Rows from block 7 of the text encoder, named by matrix and row number. Rows with one number belong to one neuron. Each number is 50 + 10 x the weight over its row's rms, rounded and kept within 0 to 99. All counts start at 0. After the name is the row's rms in percent of the matrix's.
# gate: MLP gate (text_encoder.blocks.7.mlp.gate.weight, 768x192), inputs 96-191
# fc1: MLP up (text_encoder.blocks.7.mlp.fc1.weight, 768x192), inputs 96-191
# fc2: MLP down (text_encoder.blocks.7.mlp.fc2.weight, 192x768, transposed), outputs 96-191
gate.578 104:43 53 53 52 58 56 63 29 57 40 40 64 45 59 34 51 43 59 42 39 64 46 61 38 52 59 43 50 47 39 37 68 45 40 34 55 47 45 35 37 59 53 44 27 59 53 58 31 46 41 49 49 49 50 50 59 38 58 63 55 59 68 41 63 48 41 48 29 60 54 44 47 59 67 46 66 42 58 42 62 34 56 44 36 53 53 34 58 66 47 39 39 34 56 36 44
fc1.578 102:46 58 38 58 49 63 41 53 56 44 61 55 50 55 45 48 46 57 40 59 48 50 44 44 40 69 45 35 50 58 63 65 62 72 54 50 42 48 56 52 43 49 48 53 53 51 69 43 66 42 39 45 57 59 42 60 43 41 55 54 36 50 41 51 51 63 65 54 38 65 63 36 53 51 61 37 42 34 50 55 41 63 50 58 44 62 59 39 52 41 59 35 41 61 58 32
fc2.578 103:61 33 50 48 52 30 59 54 37 59 33 35 52 41 50 57 58 41 68 56 34 56 43 65 58 50 46 66 56 56 57 64 60 42 43 61 25 51 41 74 30 30 66 50 27 60 49 58 46 59 57 44 61 40 43 39 43 50 55 57 60 49 68 52 49 67 56 40 48 51 59 48 57 33 66 35 46 40 60 41 48 41 58 61 59 57 68 35 42 48 66 50 63 47 39 51
gate.579 095:60 53 40 42 47 65 37 52 52 50 38 49 47 61 64 56 45 30 41 42 68 57 54 32 32 32 55 48 31 53 62 48 51 39 63 53 59 40 49 69 46 41 46 41 29 49 47 34 46 41 67 55 49 39 55 59 57 42 47 43 56 46 54 43 46 44 51 63 64 43 29 54 49 56 55 36 51 33 40 45 44 27 58 48 60 59 50 58 51 40 49 65 48 55 46 40
fc1.579 095:63 41 53 51 60 52 49 63 59 48 53 45 39 47 39 42 63 56 36 41 62 30 62 47 36 55 43 67 65 65 47 56 66 47 45 42 38 50 62 38 41 54 53 39 50 63 49 54 44 61 38 46 43 56 58 58 52 66 43 56 40 58 42 58 57 55 44 47 32 48 43 43 46 62 44 34 56 43 49 52 41 58 68 37 29 51 38 54 59 47 55 49 58 47 57 55
fc2.579 091:39 40 46 52 37 60 46 46 36 34 60 24 43 54 43 62 40 51 65 59 46 56 49 55 41 47 46 51 40 30 48 42 52 37 50 51 43 53 30 62 39 61 55 57 27 53 47 51 51 40 39 51 73 63 47 35 35 36 42 48 59 54 57 46 63 43 45 54 54 38 56 57 39 45 68 43 48 54 51 45 53 62 49 36 44 67 45 45 63 53 66 59 48 69 49 43
gate.580 096:37 60 62 67 63 60 39 56 61 56 47 41 33 46 42 56 62 48 51 49 35 51 46 68 45 66 63 66 61 62 51 45 51 43 50 39 53 65 37 50 57 45 38 43 46 43 58 38 37 40 45 40 50 47 61 53 52 40 39 65 29 47 61 52 51 39 54 40 49 38 42 54 52 48 36 48 44 33 46 63 49 57 41 62 64 47 36 26 46 54 50 45 58 51 70 47
fc1.580 095:36 63 40 47 64 57 58 54 56 58 60 58 50 53 55 42 43 63 71 42 28 50 31 66 33 60 64 62 46 56 52 46 55 60 47 49 52 54 56 41 46 44 32 51 67 36 56 62 43 47 59 58 66 59 58 53 62 38 54 47 34 47 54 24 59 61 56 41 36 49 65 37 42 53 35 49 57 34 49 36 49 37 40 44 55 49 63 59 45 68 37 62 54 58 51 51
fc2.580 099:54 57 51 62 35 40 45 55 45 44 47 33 37 52 54 53 58 52 47 46 41 62 53 47 52 44 58 65 56 38 70 48 62 59 66 55 52 52 47 37 55 32 42 59 41 52 41 45 44 63 59 37 44 45 47 67 48 64 44 45 34 39 54 52 45 57 39 46 45 45 34 54 49 45 38 48 39 51 43 54 54 50 54 53 50 46 61 38 59 33 60 44 47 38 52 52
gate.581 098:48 42 57 60 45 43 64 42 45 34 58 45 48 47 63 59 55 67 42 50 53 63 35 44 49 51 41 55 64 48 39 61 44 45 48 43 47 47 56 55 46 46 40 51 53 43 40 51 55 51 47 61 47 44 63 38 27 41 49 64 50 57 70 49 38 44 53 55 37 54 59 37 50 59 45 31 35 44 34 36 50 43 51 41 36 42 28 49 54 40 71 38 67 36 45 54
fc1.581 096:58 55 48 38 58 38 50 49 47 42 49 48 52 42 61 61 61 44 48 38 68 64 52 56 70 56 46 47 40 68 39 54 56 45 60 32 51 39 50 54 58 68 47 37 48 42 57 37 58 61 40 58 40 33 70 39 32 52 49 54 50 65 38 52 65 40 46 49 45 55 43 29 51 41 35 53 65 46 47 58 65 61 56 51 49 42 50 53 49 41 65 54 46 57 56 32
fc2.581 100:48 39 42 42 63 44 34 60 43 46 43 52 60 44 65 63 56 43 54 48 35 62 44 39 42 51 59 37 49 58 61 45 59 37 62 44 56 32 58 44 55 33 52 51 42 42 54 61 75 56 62 42 51 65 43 68 68 58 48 52 37 32 61 36 44 45 66 53 38 50 49 62 38 47 48 48 57 63 50 62 52 55 45 40 68 63 53 56 42 46 34 35 55 57 49 45
gate.582 101:37 51 45 51 59 47 59 43 48 41 72 55 59 61 48 62 58 36 34 38 42 49 51 51 59 51 58 61 40 54 52 34 48 62 53 46 66 35 56 39 42 58 63 67 60 64 53 44 62 54 38 47 54 62 57 40 47 62 43 54 58 40 53 38 38 37 45 60 56 51 50 52 43 42 42 40 36 63 56 63 72 57 49 51 56 37 54 49 38 38 53 39 36 37 45 53
fc1.582 101:62 52 49 53 45 56 39 52 52 27 59 53 46 52 65 52 40 58 51 42 43 39 63 37 66 31 51 46 33 58 45 31 55 57 63 49 42 56 52 41 47 41 62 67 61 40 41 52 68 70 59 61 47 48 47 56 67 54 36 55 44 58 33 49 50 50 47 59 38 41 55 47 40 62 43 37 52 52 54 66 52 69 43 56 66 55 41 46 46 46 54 52 54 37 37 66
fc2.582 104:48 55 44 49 43 51 68 43 50 47 55 64 57 45 41 35 59 66 71 56 50 47 61 54 45 57 43 71 60 41 54 67 32 43 42 52 52 36 71 39 41 41 38 45 49 46 71 42 47 45 54 45 38 59 46 52 40 37 37 34 68 55 52 56 59 57 33 35 41 53 59 57 39 30 60 57 51 52 47 43 43 48 64 39 58 50 41 48 54 65 43 34 69 44 64 46
gate.583 090:59 60 40 48 48 68 37 41 43 34 61 55 54 41 36 45 53 44 41 52 46 32 56 53 50 55 41 46 37 42 64 48 44 46 50 48 38 26 69 50 44 66 47 62 47 53 53 45 47 40 38 66 43 40 47 53 68 62 37 56 44 61 66 43 50 52 59 56 46 64 55 66 50 44 53 38 51 65 67 50 54 38 66 58 51 42 55 33 57 61 66 32 47 45 66 31
fc1.583 083:44 55 64 59 45 43 39 50 44 56 38 61 44 32 57 48 37 36 41 64 51 55 40 55 65 64 65 57 47 64 39 53 36 41 40 39 61 27 68 48 47 42 54 57 56 61 43 39 45 72 39 40 52 45 36 40 66 53 43 45 51 64 50 47 58 64 58 59 41 34 56 60 31 39 33 54 29 34 65 43 41 55 63 29 43 50 67 63 60 44 36 32 63 33 45 38
fc2.583 086:55 56 59 47 38 38 55 59 73 46 32 41 47 33 57 66 56 60 36 45 59 56 66 66 54 46 50 49 43 44 35 43 66 52 56 41 57 63 42 70 63 53 60 43 42 63 55 41 54 63 58 38 54 63 39 31 43 61 59 34 52 52 50 69 45 37 44 46 33 51 35 39 50 37 31 42 40 32 35 63 52 41 56 37 36 60 70 57 43 52 39 59 43 58 52 45
gate.584 098:67 61 53 61 33 55 37 48 49 56 41 31 40 65 60 59 57 38 37 31 64 68 42 54 39 49 68 56 55 38 61 55 41 51 59 56 57 44 46 48 53 53 54 47 58 34 49 47 53 44 34 42 36 37 65 33 40 51 35 64 55 65 50 31 42 60 37 47 46 65 55 55 50 53 64 31 44 56 56 41 54 30 46 58 48 54 51 57 45 46 60 56 45 44 36 40
fc1.584 093:40 43 62 33 41 46 71 46 76 53 50 42 52 48 49 54 45 45 44 49 60 40 62 58 46 53 51 58 59 22 49 52 38 53 63 44 45 58 58 35 49 55 53 51 59 57 52 32 42 54 67 21 45 70 44 56 49 29 33 57 56 58 37 59 51 68 30 28 29 40 48 49 53 31 52 36 52 36 55 59 41 47 35 64 62 58 39 57 51 35 69 49 37 38 45 53
fc2.584 107:70 61 58 53 54 30 53 59 53 49 45 48 55 38 61 42 51 38 41 52 40 53 58 62 65 58 44 56 57 62 50 36 32 58 58 37 52 51 44 57 49 49 43 43 35 64 55 33 58 58 63 49 60 74 32 45 37 42 60 57 48 43 29 48 67 53 54 42 49 58 56 55 55 58 41 53 44 27 50 40 40 54 53 61 51 48 49 54 50 45 58 53 68 39 44 53
gate.585 095:50 48 49 43 57 64 39 57 33 39 64 61 64 41 59 37 56 33 57 38 61 60 31 59 62 60 42 46 61 62 58 67 60 42 37 52 65 56 64 30 49 39 59 54 55 34 40 49 59 68 71 48 45 35 56 49 54 42 56 44 48 32 49 42 43 63 57 54 53 45 49 43 52 64 55 66 45 43 49 47 44 61 39 64 56 58 56 49 49 49 45 39 62 40 57 47
fc1.585 094:56 34 68 60 56 53 42 38 57 31 63 57 37 52 61 54 66 49 64 55 52 48 39 47 56 42 53 62 59 55 49 38 62 57 51 35 40 43 58 52 61 54 48 38 38 63 59 66 52 42 54 51 41 39 37 59 56 56 49 43 39 56 45 43 59 43 59 55 50 70 60 63 44 48 66 65 59 47 62 38 54 36 48 55 58 56 51 68 47 38 64 36 57 49 53 35
fc2.585 097:36 49 63 60 57 29 47 60 53 46 63 61 49 37 36 45 43 59 37 50 49 31 40 57 58 56 64 64 45 66 46 56 55 24 61 42 64 68 46 29 63 68 64 56 55 44 39 68 62 51 37 29 46 47 56 61 51 48 35 35 59 63 53 36 54 35 53 34 33 53 50 61 40 52 36 65 49 52 56 66 58 33 39 50 68 50 37 42 54 44 56 37 42 56 46 67
gate.586 095:43 34 64 56 41 37 48 57 45 54 44 47 52 60 49 39 45 46 47 67 47 53 62 49 59 34 40 53 65 54 45 43 69 54 64 49 59 59 52 55 39 42 60 32 44 44 62 27 30 61 67 54 48 41 51 49 56 64 45 38 62 44 47 49 32 51 60 50 36 53 41 69 55 38 57 61 49 40 30 43 51 47 47 36 38 69 39 48 54 49 47 54 37 66 54 33
fc1.586 108:49 38 42 54 43 50 51 71 41 23 57 44 63 34 58 55 50 62 56 38 56 34 40 44 48 43 44 40 60 41 67 37 56 61 33 54 45 45 63 50 49 57 57 42 62 38 41 48 38 46 52 58 47 41 37 65 52 38 54 43 41 60 55 48 56 61 64 35 54 53 59 53 45 47 44 50 54 71 56 58 54 49 45 36 40 29 55 36 36 31 41 55 59 42 46 56
fc2.586 094:35 55 46 60 27 52 57 32 64 45 51 28 53 55 43 37 52 57 50 67 44 56 46 48 40 53 42 69 45 50 40 55 35 63 59 58 59 50 39 49 50 34 48 48 35 51 67 52 39 53 46 52 46 62 59 33 54 42 44 61 49 44 59 58 49 37 25 54 64 46 62 49 62 43 68 57 60 45 41 42 49 41 48 55 62 59 36 55 58 59 36 50 42 64 52 40
gate.587 087:64 64 50 40 45 65 32 50 39 53 59 59 60 57 44 60 52 33 51 49 56 34 33 50 56 59 68 66 56 67 46 43 51 57 57 48 45 38 71 46 40 45 56 49 51 53 64 43 52 49 34 61 65 57 49 60 67 46 63 58 40 40 48 61 54 44 32 31 37 55 56 59 46 62 39 64 61 46 65 48 47 31 61 42 46 59 64 61 62 52 49 65 62 51 56 65
fc1.587 096:41 52 39 37 49 37 67 62 64 69 58 55 47 56 43 40 71 55 46 48 46 55 70 37 50 33 56 44 56 45 44 55 46 35 53 47 66 61 61 61 61 59 51 50 40 42 49 66 57 57 63 39 58 56 46 49 45 48 61 56 43 48 40 48 54 38 35 63 60 52 54 60 47 53 40 55 47 50 36 47 61 62 55 57 58 65 55 40 68 58 46 50 36 63 45 41
fc2.587 096:32 46 51 55 51 50 38 57 39 50 35 48 52 59 43 37 64 66 38 62 55 56 57 51 50 54 53 31 49 66 60 61 46 58 40 52 47 41 47 67 69 49 46 52 52 43 62 62 47 46 50 59 48 51 48 50 58 50 52 60 26 38 50 48 25 53 43 54 47 52 57 45 33 60 42 55 36 59 46 52 62 54 49 41 62 35 50 43 65 68 44 43 34 38 55 55
gate.588 118:54 37 36 51 60 56 39 43 55 59 49 68 39 43 64 36 73 35 61 33 39 54 49 61 51 71 54 51 57 47 39 53 41 43 59 53 48 35 48 28 42 67 58 44 49 66 56 50 55 36 54 48 40 46 50 57 54 60 35 61 46 54 70 45 67 33 44 59 26 48 50 57 57 38 50 36 50 47 40 55 47 50 38 44 30 58 41 37 72 46 57 57 62 43 59 42
fc1.588 106:57 65 45 46 46 55 44 47 40 40 51 30 65 50 45 43 63 47 55 67 38 65 62 33 43 63 42 59 58 55 58 61 38 53 44 39 48 57 55 49 66 30 43 48 39 34 39 38 44 61 56 42 63 54 73 60 56 58 63 31 33 36 34 44 32 51 61 56 68 68 60 35 66 49 58 38 59 53 52 70 44 39 39 60 49 41 41 50 35 45 61 42 38 39 47 54
fc2.588 122:43 44 54 59 45 51 36 61 45 46 46 43 53 54 40 57 42 49 49 63 58 61 39 63 55 44 48 45 50 32 35 54 66 48 50 51 36 63 47 68 56 44 34 53 57 44 56 47 36 40 51 55 56 46 41 36 42 35 46 60 41 42 41 67 42 40 66 25 31 32 41 55 42 68 68 41 48 35 50 43 49 61 58 50 65 51 37 51 32 42 39 44 52 53 47 50
gate.589 107:41 41 59 35 48 41 62 60 39 51 34 31 68 42 69 55 44 50 53 48 57 62 52 46 52 34 51 40 53 55 48 51 56 37 57 61 51 45 65 55 54 65 39 57 38 28 51 69 33 53 39 65 45 59 32 46 45 42 51 52 53 58 42 51 62 62 53 39 55 50 62 46 43 37 33 56 62 62 65 40 46 43 68 59 68 52 38 42 59 61 46 64 64 65 62 60
fc1.589 103:44 51 58 60 44 57 50 61 53 51 54 58 33 57 45 54 47 49 59 57 52 59 45 29 45 57 65 55 56 44 61 47 39 58 47 49 50 44 44 62 56 42 52 52 51 55 58 54 65 50 68 30 63 46 44 64 38 60 53 44 46 44 48 48 43 51 52 38 62 46 54 64 42 57 64 58 38 49 30 44 53 50 60 44 52 35 43 57 60 47 42 37 41 64 61 31
fc2.589 114:48 39 52 65 62 59 48 60 43 59 49 45 38 35 42 46 50 47 50 62 59 44 50 41 50 49 63 53 47 31 61 46 45 64 55 41 40 34 69 66 55 68 61 44 29 44 51 49 51 72 54 39 62 55 36 43 52 53 74 34 49 46 52 40 56 55 47 34 55 47 61 68 58 60 44 54 44 62 51 50 39 40 72 43 47 48 64 57 40 58 43 43 39 55 51 47
gate.590 112:43 46 48 73 64 57 48 39 42 45 48 44 51 55 41 42 52 54 53 61 33 68 58 47 49 59 45 60 56 30 44 57 37 59 50 57 58 42 55 40 40 57 58 48 36 52 26 50 56 40 59 67 61 58 48 70 50 42 46 48 53 46 55 53 54 52 54 52 47 37 46 53 35 50 58 52 44 29 57 59 38 68 66 46 36 67 44 39 50 61 24 53 50 43 51 56
fc1.590 104:32 46 55 42 39 39 46 60 53 36 64 57 64 36 44 46 51 50 41 40 29 53 44 54 46 63 35 43 59 49 46 47 39 41 42 50 50 62 57 45 61 40 53 48 60 47 68 51 58 71 57 45 39 37 58 38 48 62 49 40 62 47 63 44 61 44 41 39 52 60 59 31 57 35 52 46 60 61 60 43 48 42 45 62 56 57 58 38 41 57 49 48 49 51 62 47
fc2.590 105:49 37 64 62 55 46 41 42 41 49 52 49 69 56 48 59 44 51 54 40 43 55 56 42 44 53 56 64 60 29 59 46 30 64 46 65 50 37 44 47 38 56 33 36 53 60 45 57 44 36 58 54 40 55 63 53 54 57 37 51 56 53 55 45 50 52 59 40 40 46 34 61 32 47 43 68 47 38 40 50 58 66 47 41 59 49 52 42 46 61 57 45 58 37 63 55
gate.591 088:56 51 47 56 48 61 37 44 58 65 46 40 61 68 35 53 61 72 56 43 56 50 52 58 46 51 37 52 68 55 37 63 67 50 67 38 44 60 61 46 52 57 59 52 33 60 46 40 62 57 52 64 58 48 43 32 43 62 57 41 32 62 50 54 35 51 53 39 39 42 58 44 68 54 54 64 55 37 65 39 48 54 55 42 43 61 48 48 37 56 51 56 59 45 53 39
fc1.591 094:51 44 47 66 54 46 34 64 68 51 43 67 54 37 52 43 53 48 36 59 46 41 46 37 54 39 48 49 31 38 47 40 41 64 59 31 38 39 60 30 69 39 53 67 55 56 55 37 43 55 38 52 59 43 57 48 55 63 55 61 55 62 63 40 50 53 47 37 44 46 53 35 43 43 37 37 61 54 36 40 48 49 57 48 53 45 53 51 35 48 40 56 56 42 39 51
fc2.591 092:52 44 42 39 38 55 47 45 59 34 35 71 54 62 44 63 47 68 50 27 64 50 47 51 67 58 48 40 50 53 57 40 59 63 52 37 53 47 55 68 60 49 51 49 33 43 55 28 60 37 56 55 37 63 52 44 41 38 40 54 55 61 41 68 35 50 38 37 39 50 30 54 58 65 36 63 39 54 41 50 46 68 64 62 55 45 45 45 33 45 43 62 68 30 63 36
gate.592 097:61 58 59 47 46 44 55 71 56 51 33 59 35 46 46 36 66 39 48 59 46 50 42 43 40 51 51 39 65 38 43 46 51 45 48 24 57 43 45 59 61 49 48 62 54 39 45 39 45 56 45 46 44 42 49 34 43 64 42 66 48 51 27 42 56 48 42 38 31 48 42 55 58 42 55 38 47 42 56 62 39 50 43 69 44 57 48 64 58 62 65 49 40 57 54 69
fc1.592 095:47 54 63 52 51 48 38 48 41 63 27 58 28 41 43 32 53 45 36 44 38 58 66 50 58 34 59 58 39 39 33 32 45 55 67 31 50 61 51 64 50 54 73 37 45 40 40 51 50 52 61 41 29 65 50 41 62 41 59 53 43 41 59 48 59 47 58 36 32 48 56 40 64 45 53 45 48 47 45 60 52 58 56 72 62 54 62 71 42 44 63 54 41 58 41 66
fc2.592 091:65 64 54 52 37 57 48 45 46 50 66 41 48 55 58 49 58 50 49 61 46 59 60 77 56 50 63 42 36 49 44 63 52 60 59 62 46 53 44 50 54 51 48 34 49 48 54 65 36 35 60 48 43 59 58 53 64 28 52 49 52 52 66 56 35 47 30 44 48 70 63 65 57 50 44 28 55 44 64 55 36 60 62 38 41 40 30 50 53 35 59 68 47 43 39 34
gate.593 104:68 50 46 57 53 70 68 41 65 34 60 50 52 64 46 58 31 59 61 40 55 21 60 56 57 55 52 45 64 46 46 39 35 45 39 58 52 43 51 42 48 57 50 42 58 40 50 47 47 44 57 53 52 58 31 60 67 38 48 61 45 44 51 48 64 42 55 52 59 55 51 38 38 50 44 48 62 58 45 43 38 52 34 46 66 42 42 40 36 66 60 40 36 60 54 42
fc1.593 107:44 46 50 58 44 38 59 62 43 61 47 44 36 43 39 64 58 57 37 54 65 71 57 62 44 57 59 60 39 60 40 55 70 52 54 54 51 53 63 70 51 61 46 62 61 38 38 43 36 47 28 45 37 50 67 43 52 64 46 47 36 59 48 56 59 48 41 56 61 33 46 58 58 49 47 45 47 54 49 64 59 52 72 38 32 38 61 52 54 41 48 60 56 63 58 48
fc2.593 091:51 57 39 37 73 68 46 57 52 65 43 52 48 67 43 66 35 44 37 65 47 47 73 28 56 53 54 40 60 56 42 43 50 64 45 60 50 67 63 54 47 48 54 70 71 50 53 53 49 47 46 60 70 57 36 40 61 50 46 64 52 50 45 50 64 47 44 46 45 52 57 53 69 69 41 60 33 56 42 27 38 36 47 36 51 44 38 44 30 58 69 48 46 40 49 49
gate.594 096:59 61 57 53 65 57 37 41 46 40 41 62 55 58 43 36 54 55 51 53 47 43 59 53 64 51 45 55 55 40 37 56 60 69 64 44 40 37 47 51 40 45 60 57 39 44 64 39 49 44 55 43 39 60 39 41 49 58 70 40 29 36 39 48 36 55 42 62 61 68 40 55 38 53 60 59 36 51 47 42 46 36 41 58 61 49 58 53 49 44 60 60 58 34 27 59
fc1.594 096:57 46 51 29 42 65 61 60 52 45 40 56 46 51 58 40 41 37 52 50 36 50 41 56 46 50 62 55 60 48 51 59 45 41 43 38 57 60 60 55 52 65 35 56 57 38 32 64 52 38 42 58 69 47 34 56 44 57 41 46 48 44 39 54 67 56 49 45 38 39 34 57 61 56 50 50 39 65 59 57 64 42 38 47 43 48 43 57 46 36 67 45 43 53 53 63
fc2.594 098:55 48 51 53 49 42 26 51 48 53 41 45 33 35 42 36 40 40 39 52 41 56 43 42 62 45 45 45 46 43 49 25 53 63 54 56 50 24 43 31 40 44 45 42 35 57 52 41 65 51 70 40 51 46 68 55 58 48 52 55 60 38 58 44 24 53 45 51 46 54 46 48 72 50 49 44 49 32 46 40 58 56 66 51 39 60 41 35 42 58 42 74 64 61 66 53
gate.595 102:49 37 56 46 58 38 37 47 57 54 42 51 39 50 63 26 50 44 55 69 36 65 63 48 70 40 44 47 68 50 61 31 42 72 54 40 45 38 42 62 55 51 37 59 39 42 21 54 49 62 50 46 56 63 51 50 54 41 55 62 49 33 52 66 37 53 56 61 64 39 58 45 54 44 54 68 54 58 61 59 55 37 53 42 50 57 58 28 53 71 48 36 62 46 45 37
fc1.595 096:51 40 65 59 39 36 37 62 49 41 48 54 43 51 64 61 42 45 44 59 44 67 58 54 51 60 53 39 50 70 52 40 45 57 46 28 43 58 41 59 42 52 44 58 42 51 35 42 52 60 59 56 41 66 54 61 34 40 54 66 51 41 55 51 44 45 59 60 62 35 52 42 68 62 41 42 34 48 41 55 54 31 47 45 44 54 42 44 44 60 34 40 69 48 27 45
fc2.595 106:32 44 48 55 43 51 48 63 29 35 33 52 49 38 51 55 42 35 63 33 48 48 38 57 63 54 42 36 54 56 57 66 54 38 53 30 51 54 34 36 50 59 57 44 45 52 60 59 45 49 50 47 44 49 35 68 54 49 48 44 48 56 61 63 51 65 41 49 57 48 58 41 34 48 62 55 44 50 33 50 43 50 34 47 46 21 56 57 37 41 55 44 57 43 47 57
gate.596 106:31 44 63 39 38 29 38 60 46 46 38 59 61 49 53 67 49 65 38 32 53 52 64 52 66 38 47 61 58 56 55 40 40 60 56 46 62 63 49 44 31 53 51 51 61 64 60 52 58 53 67 55 40 44 46 36 61 58 55 58 64 45 56 63 59 30 43 62 24 49 48 52 51 44 46 45 37 43 52 63 53 48 64 69 47 42 64 56 65 36 55 47 44 48 53 65
fc1.596 102:68 45 51 58 61 62 49 49 47 30 41 36 35 57 40 41 51 31 56 42 68 55 60 36 63 62 42 60 56 60 55 47 64 37 43 55 48 48 62 46 69 66 41 70 41 63 49 69 50 69 28 43 46 45 55 60 42 49 62 54 45 44 69 44 45 43 57 34 70 41 60 53 62 44 59 64 56 57 56 30 52 48 60 58 49 51 46 61 47 57 52 66 40 46 34 64
fc2.596 101:46 52 55 51 36 48 28 49 40 50 51 56 68 42 58 47 60 39 52 61 53 31 39 70 63 52 56 57 65 69 63 50 34 45 44 67 38 52 43 51 47 41 41 54 47 49 58 53 38 41 61 71 41 52 52 49 62 52 67 52 54 65 45 52 61 46 53 65 63 35 59 62 36 38 63 70 49 62 33 38 53 58 53 35 61 31 66 35 53 51 49 34 49 62 57 44
gate.597 101:67 43 63 61 36 60 48 67 43 41 42 52 39 58 48 57 60 52 41 48 52 49 63 60 72 66 59 39 53 38 50 47 36 55 41 47 56 41 53 57 43 41 52 61 42 65 52 53 45 49 39 58 56 38 36 36 47 54 36 48 59 55 52 36 29 33 36 37 59 54 66 50 64 59 56 53 36 54 62 36 62 35 40 59 51 63 68 47 64 44 34 55 53 37 57 36
fc1.597 099:46 45 42 38 49 51 50 33 58 59 58 60 52 54 38 49 55 45 63 64 39 52 43 54 63 51 48 56 38 49 37 63 54 59 65 47 40 54 46 38 62 51 47 51 41 48 57 49 40 51 53 55 42 58 56 51 50 43 61 34 45 43 66 63 48 69 70 52 41 50 44 35 20 53 49 52 70 52 41 56 47 66 55 61 61 35 40 50 39 57 48 48 46 40 51 49
fc2.597 117:65 59 43 45 44 60 49 46 56 49 62 48 50 45 60 48 49 49 55 62 27 44 40 49 55 41 78 57 61 33 55 36 57 55 57 38 37 65 47 64 50 52 35 48 47 43 39 51 36 38 36 55 48 54 69 42 40 59 44 39 51 44 57 55 65 50 39 55 41 47 60 38 38 48 58 50 43 50 52 47 36 66 39 33 45 36 67 40 58 57 40 62 50 37 46 53
gate.598 091:47 48 48 57 44 39 59 73 62 36 44 35 59 71 64 54 45 44 67 38 35 56 51 48 46 34 68 54 50 48 36 52 42 66 52 39 59 41 66 53 62 40 35 56 70 58 61 66 51 58 58 45 59 38 34 53 47 41 62 54 38 54 34 62 59 53 61 40 55 29 54 58 40 44 40 59 57 44 52 57 62 51 56 46 47 51 48 49 65 42 41 52 54 63 51 66
fc1.598 096:56 34 62 42 41 31 55 44 33 61 63 45 45 42 63 46 49 53 51 60 61 42 57 41 55 36 43 38 60 66 46 41 43 58 53 48 54 35 50 38 45 57 54 52 55 38 61 58 54 56 67 44 51 52 28 47 53 40 41 58 63 58 28 39 39 51 48 54 45 53 62 34 40 52 55 43 52 40 29 65 64 46 62 62 43 40 50 46 61 54 48 62 42 65 57 54
fc2.598 090:65 51 41 35 61 59 58 46 61 57 49 40 54 48 65 62 69 50 52 68 60 59 48 46 43 47 45 48 52 65 46 69 59 42 49 39 50 48 45 65 45 45 53 54 74 46 26 36 63 38 61 58 57 60 49 36 44 41 60 54 48 60 50 55 43 56 58 55 36 46 39 47 37 45 48 69 68 59 38 44 30 54 65 60 61 50 57 60 35 59 43 69 54 61 34 61
gate.599 114:44 43 54 56 48 44 56 42 55 63 34 46 29 48 40 47 67 37 55 60 60 44 52 46 62 60 44 45 68 46 48 53 54 25 49 49 61 54 45 55 66 65 60 53 55 65 32 52 59 65 47 56 41 46 56 39 58 39 40 49 50 48 31 56 49 46 41 34 67 37 48 33 46 52 42 60 53 55 29 52 38 58 59 55 57 50 53 59 57 32 47 57 60 41 68 47
fc1.599 111:58 42 43 50 51 43 60 38 66 53 43 50 45 68 46 60 50 47 59 53 41 40 57 42 64 49 61 46 51 55 54 34 40 32 39 46 62 47 47 57 70 68 70 47 39 59 50 38 62 70 33 46 56 45 56 38 64 47 59 46 49 41 33 53 41 43 56 44 47 43 43 45 52 62 59 69 47 45 33 43 53 51 52 54 63 54 65 49 28 36 45 52 61 35 49 48
fc2.599 121:63 55 52 49 47 47 49 44 40 40 48 52 52 49 56 65 46 39 54 29 65 51 51 64 37 46 34 42 38 38 52 50 40 55 56 56 46 33 34 50 50 45 61 46 51 39 49 49 53 52 47 59 65 61 49 52 66 52 71 63 28 41 57 45 52 34 49 49 54 57 58 53 43 32 43 41 45 59 51 40 65 61 54 50 36 71 42 52 63 28 54 62 36 39 49 43
gate.600 097:48 48 37 28 42 63 63 52 35 60 46 55 54 41 48 37 48 45 62 41 35 38 58 43 42 41 27 63 70 42 51 40 42 63 52 55 50 57 38 59 64 65 44 53 50 34 49 51 47 37 35 53 39 41 53 62 48 60 57 32 51 53 67 44 47 57 57 46 57 56 59 53 57 53 31 52 64 42 65 50 55 70 66 66 54 46 45 64 65 61 67 43 48 54 54 53
fc1.600 086:54 53 54 40 55 54 61 52 55 55 58 41 57 51 58 40 45 61 48 40 58 59 57 64 47 30 53 76 44 51 60 46 53 37 66 54 47 65 49 50 57 38 47 65 34 45 65 41 35 61 55 35 49 41 66 50 61 52 56 39 34 67 46 50 47 48 47 39 42 41 49 56 47 61 59 39 65 54 38 40 42 54 41 62 57 42 44 66 53 73 56 41 53 42 61 60
fc2.600 088:40 61 62 57 52 41 32 67 64 55 53 37 43 40 64 55 61 54 33 62 46 44 47 61 56 53 69 52 34 67 50 67 66 40 37 34 53 39 53 53 52 51 60 38 64 47 39 71 53 62 50 52 58 42 48 51 63 22 69 51 53 51 30 54 67 39 57 44 39 44 36 47 56 47 59 55 44 55 48 53 52 58 39 39 53 77 61 41 48 37 48 68 57 41 46 50
gate.601 091:62 64 47 57 49 43 63 64 68 64 58 60 48 43 38 41 45 41 63 69 58 48 34 42 38 39 40 64 63 48 40 48 45 30 56 48 49 58 41 49 42 44 36 54 44 48 59 33 69 56 44 45 35 45 51 38 57 66 50 47 68 61 37 57 52 32 52 43 44 61 58 65 58 38 61 52 63 57 41 57 59 46 41 37 65 52 55 72 33 42 44 65 54 57 44 51
fc1.601 089:57 41 51 40 61 66 51 54 43 64 38 49 54 64 47 38 44 37 47 61 54 49 43 69 51 66 60 55 46 60 47 56 34 36 59 62 62 40 36 41 41 43 57 61 58 63 58 44 30 59 54 56 62 57 42 41 62 49 61 38 52 57 61 66 44 39 54 41 68 37 40 69 49 41 59 60 46 47 47 62 58 50 64 61 42 42 45 40 35 50 60 39 50 49 42 43
fc2.601 090:50 48 40 48 41 45 50 70 63 40 44 58 41 58 64 31 49 56 49 49 45 63 49 50 49 39 54 51 39 59 34 49 51 34 38 53 70 47 36 39 34 47 68 56 40 62 68 62 47 45 42 33 61 39 39 49 39 59 53 45 58 52 59 51 65 36 65 49 36 64 29 46 59 51 45 56 41 39 53 56 54 53 62 65 50 43 60 57 61 44 57 55 60 64 51 47